{"encoder_arch": "mobilenet_v2", "model": "image VAE", "dataset": "rosettes with rotational symmetry", "train_examples": 48750, "image_size": 48, "crop_scale_min": 0.8, "horizontal_flip": true, "bottleneck": "kl", "downsampling_factor": 8, "encoder_norm": "batchnorm", "encoder_activation": "relu6", "encoder_channel_attention": "eca", "encoder_depths": [4, 4, 4, 4], "encoder_kernel_size": 5, "encoder_stem": "single", "encoder_expansion": 6, "encoder_widths": [32, 64, 128, 256], "loss": "l1", "latent_channels": 8, "decoder_norm": "batchnorm", "decoder_activation": "silu", "decoder_widths": [64, 128, 128, 128], "decoder_blocks_per_level": 2, "decoder_block": "basic", "decoder_attention": false, "decoder_upsampling": "pixel_shuffle", "kl_weight": 0.1, "init": "torch_default", "residual_init": "none", "optimizer": "muon", "muon_scale": "match_rms_adamw", "learning_rate": 0.0019, "momentum": 0.95, "nesterov": false, "orthogonalizer": "newton_schulz_5", "adamw_lr_other_params": 0.0012, "l1_shrink": 0.003, "ema_decay": 0.999, "max_steps": 15600, "batch_size": 128, "epochs": 41.0, "lr_schedule": "cosine", "final_lr_fraction": 0.05, "warmup_steps": 310, "weight_decay": 0.1, "adamw_weight_decay_other_params": 0.01}
Rows from block 7 of the encoder of a small image VAE, named by matrix and row number. Rows with one number belong to one channel. Each number is 128 + 32 x the weight over its row's rms, rounded and kept within 0 to 255. All counts start at 0. Numbers have three digits each. After the name is the row's rms in percent of the matrix's.
After each channel's rows are labels from the 100 images, of 14976, where the channel reaches its highest value: "lies over" is the class under the peak; "responds to" is what is common among them. Only what is clearly more common there than usual is listed. The data: rosettes with rotational symmetry.
# convs0: expand pointwise conv (encoder.blocks.7.convs.0.weight, 384x64x1x1), inputs 0-63
# convs1: depthwise 5x5 conv (encoder.blocks.7.convs.1.weight, 384x1x5x5, trained with AdamW), a 5x5 kernel
# convs2: project pointwise conv (encoder.blocks.7.convs.2.weight, 64x384x1x1, transposed), outputs 0-63

convs0.54 093:125116128121173092198129165115095139114133152161182083129120085131145179129176140109115132086096096181177121113129132126146016117095162140147133119155130131078101153119131094155047143131111159
convs1.54 104:099170151148130163092144107124135149082185086095167143098087110143167070110
convs2.54 087:122075128100118136106130136133159103112197117222133131062218144091159075160110123133143096152139152158180148125119180091130091140150172136119199106127144132120177147161129129125110115120115094
lies over: rosette
responds to: vivid

convs0.126 088:122065173184118087149145156074127113112135123110142185131157158109104069169149157093161106132084163117110080110133128145127199135144155096167114150172133076073110128126126188169132128198126128
convs1.126 101:085103149105094147132172112101176169188207149149130131152142149117093108122
convs2.126 099:105120128135125169128138125094032092030096128128128098110101104159145084142091160125095126122172165119134149152108091076165097162127127136115192130098168109219131122152120122134100143120149159
lies over: backdrop
responds to: vivid

convs0.338 084:128107114175123131159087105124091196129148087170128192081118127166164131116146124130114150097142123129143057173125178174185084143116132152177203105117145127119072109144128191105127121079145117
convs1.338 113:115077083103136128062110091138119083082057118138120069130138138112108118130
convs2.338 107:122107098107187176109077150159102116104126110150134062125106112191058121108086074158076107113116080093133131131140165129125136120096134126128105097101104082077171115178132147128189114197107128
lies over: backdrop
responds to: pastel; grey

convs0.284 100:127136170191121094097123168160104075143116148169047097157128182179126085098116035142115091141142122164131097090094170107140155110128122126131145113133189167121116119135148093112107067143160131
convs1.284 101:146079145149168122089058143188146110130149133111154153188145101118161166149
convs2.284 083:113212135164134113135130163099132111135101132047135129094106099081138105164152158141122112050084129137061116097154120105153192127157155113090087121119126133112105128133183073143199121135114095
lies over: rosette
responds to: vivid; mirrored

convs0.252 101:156156168111117151164157129084128080105128179185112080140162135124129088152129200093128124121150111139149074115170074081073101083139168115137126073152110181123132161195101171099137120144102137
convs1.252 098:127111142148124097190145129141139150106194125142110231085137125127109148112
convs2.252 082:159107037116127083122135086098090183087156137129125110110102143138132129130097130136137166112120131091073134094112160199136154141129082155140104131108121036104136108109116185091078112154163184
lies over: rosette
responds to: vivid

convs0.223 096:171089139160089102110089086151137149137118171128101119148180144164119197187117102114131128054098106133137092108087134100131142168100127074124134075126118125171077207163083122114122161122122176
convs1.223 096:115150116125174115093183194102087080126100166122103143188120136111086140119
convs2.223 094:124152121161128187141096201128139106086199111142127145092128103096089140052122145144121094131133164107161131080147121113102178033176132183083092126124072158116103113127139154144140133118132118
lies over: rosette
responds to: mirrored; vivid; ten-fold

convs0.152 098:164133137097157151118132114144122195163126102114124117110157127135118128170149138126101152144074119074078192150178197166111134141155138077111167129153135098128111143186200172116147126051076122
convs1.152 100:128151121111104138126180079159148145168196103118156168086100078152098103157
convs2.152 110:051111127065111082119144089087099174111089180129111127142118151073161093096111136097108172118122146110137131123071035089120102098119124143151116115158140101122124117056087089080144149140146128
lies over: rosette
responds to: grey

convs0.243 083:112129146152130113148127115118163104101193117186099134113175134197120136148137166127107137107204132136180151071129140093086070060130113116126160138163178125165118145172050156125095091123143137
convs1.243 090:109169113130116174070099123102130080076113143096198101158113103173123142123
convs2.243 073:104162138104142083183147090152155133157160133151111085196160127185141136137149123173081158101164116145175130110122144135185104106117126142101131132179135079128127138108046069182084164123179133
lies over: rosette
responds to: vivid

convs0.80 091:129122153102123144085114168124109145127103187134206141146110147117189191105094091136175104088121135156110110119094138127117042131127132144121094087167072188108089095101174119117124166175162141
convs1.80 108:117073131101139076088127090177120110077132088151161159106100167161144111172
convs2.80 083:049145168094149180148101169164102150120083094107154090152164125202159187065125108140147153120072130107137127137123162127127126151189162129128110120137119144120079064117124144163095184148146141
lies over: rosette
responds to: vivid

convs0.137 114:079138093165185098176107051106161108115074142166078131140099146147181116178157124145090151134135127105112145110112136103101134116092093114124127098183172120143129175129115124023129116112089150
convs1.137 099:116133122128151105077119158154169207174102108094177122129127126120064153150
convs2.137 079:110122107079123132138160143112095130145159157107176136098155123132159136072127126117186124241161151138128121204073120150138178135180112135166121192101102128136111130123099115188139073130150139
lies over: rosette
responds to: vivid

convs0.362 098:157126176151158114102089121086087133158096130096190101119128159125163158117136102077100149107134211152133173083161142195131105156104142139161156104138093069123180103132100089174087150156158104
convs1.362 101:147100117170112125106168114104105157085106115194161137103164108068075103155
convs2.362 088:132179085149126129136129143128091100130099188097101105096089128163141186124141128119101166175138154119152168118192154128157116129109131192105134073136069055129135117174092146160048096131120094
lies over: rosette
responds to: vivid

convs0.16 110:129114117147102095055141100135125141108165184151154118199120125132110140140157137149166098093146107055082092138153060109162138154147131126165127123129100150127171209095174127080135130161159186
convs1.16 107:108102162165124143194118107134178160077122141112091178180121132185121144139
convs2.16 121:100116063184139115122153150128149094136187123079152153120129132106086134082139143189176136208147128128170141128164161072129138127093090145105139185070107103107136093081158129129091101116073103
lies over: rosette
responds to: mirrored; vivid

convs0.57 100:086098111153190086137120105104122117118132111139116119137140118172102076102103136090130156082139144098109175140130146140063065120101078136100100103138067120191174145062105192138124104114111194
convs1.57 100:149131090159134157155096136113222188149167113174140136109143141161126104148
convs2.57 092:138149126094109159076111118106131129122081049150121148150084107127143099108132153097116154121078137133106128155223155161033115170092158130084116138125132067117134158139174138094119112123160073
lies over: rosette
responds to: vivid

convs0.98 093:053141138162110120135114088098079120090128123141142093097140075144152134132169083106184122109194108118105185126126037131094103130150095089153157078154155099111152133123158170144101183110121091
convs1.98 092:129131077099097163130166089109095178194129102128163060166135142113122122138
convs2.98 082:125133125234132101136071130132121130159146096128113101100099094102064083156096133133163111128108174062175103158095096081080143097062161121109085135188153155145116133121122093142128122118112151
lies over: rosette
responds to: mirrored; vivid; pastel

convs0.195 080:156129135114140142096079148060126181115079085080169158138127136167100150121134083108112200102138060205185163104137159123089081149129126136129086126156143143096092129148124067149143113105124126
convs1.195 103:116168168091158159144097185086098164109183111128121093148124084099115106086
convs2.195 077:131160159119133131124115105122095214132074114116130130095201174121158184214123133125170167136090127114150137074123187130125066098140132105172154141152128111104180134174126109136172115107128165
lies over: rosette
responds to: vivid

convs0.200 093:164148102176120111128161171118108121144136176145150062186119158120140123153150054161121110124055126171116111170164141142152105163081114198086118126095114178135117128107135117041136124107094149
convs1.200 115:096128160185090157171203093147124165155115091133150100147130075120148124111
convs2.200 081:172143148120136163106079110146113137133143070077111150097175154106140136119148145094124151085145151173102166095092126114113094070193144042114118178147120086129187044117112126108109133129155108
lies over: rosette
responds to: vivid

convs0.64 078:132155153081187148093127140112170116142186078108182148125136123125134149130049121176166174153107195139168165156183122157127133085123109146128121073152078161097117159131145092095145177143133158
convs1.64 097:104161115153154107120157123135186138200082093100166136152140168100178098111
convs2.64 091:099079128135105087099124180124090051118109129136091132129050130115129057117165164103132094124115121169104109106134066078143105128079132182156054175122170118148098141133103131099137095138104112
lies over: rosette
responds to: mirrored; vivid

convs0.254 144:126081125144095150081128110167163116079159226125137132094147104098125128122156133176172147059146084133062081127134137041120143147167125114126104097101136122117086175109144142105159112125165142
convs1.254 091:142164122113099149163122142087121111172080102084123062157174106104126187142
convs2.254 194:108091088139128104187083104115147153109105130139137147146139133097133113173094128080187117091073092172079113150117126145128109203075100042136087133103167121121151170152162096103170155126170127
lies over: rosette
responds to: mirrored; vivid; ten-fold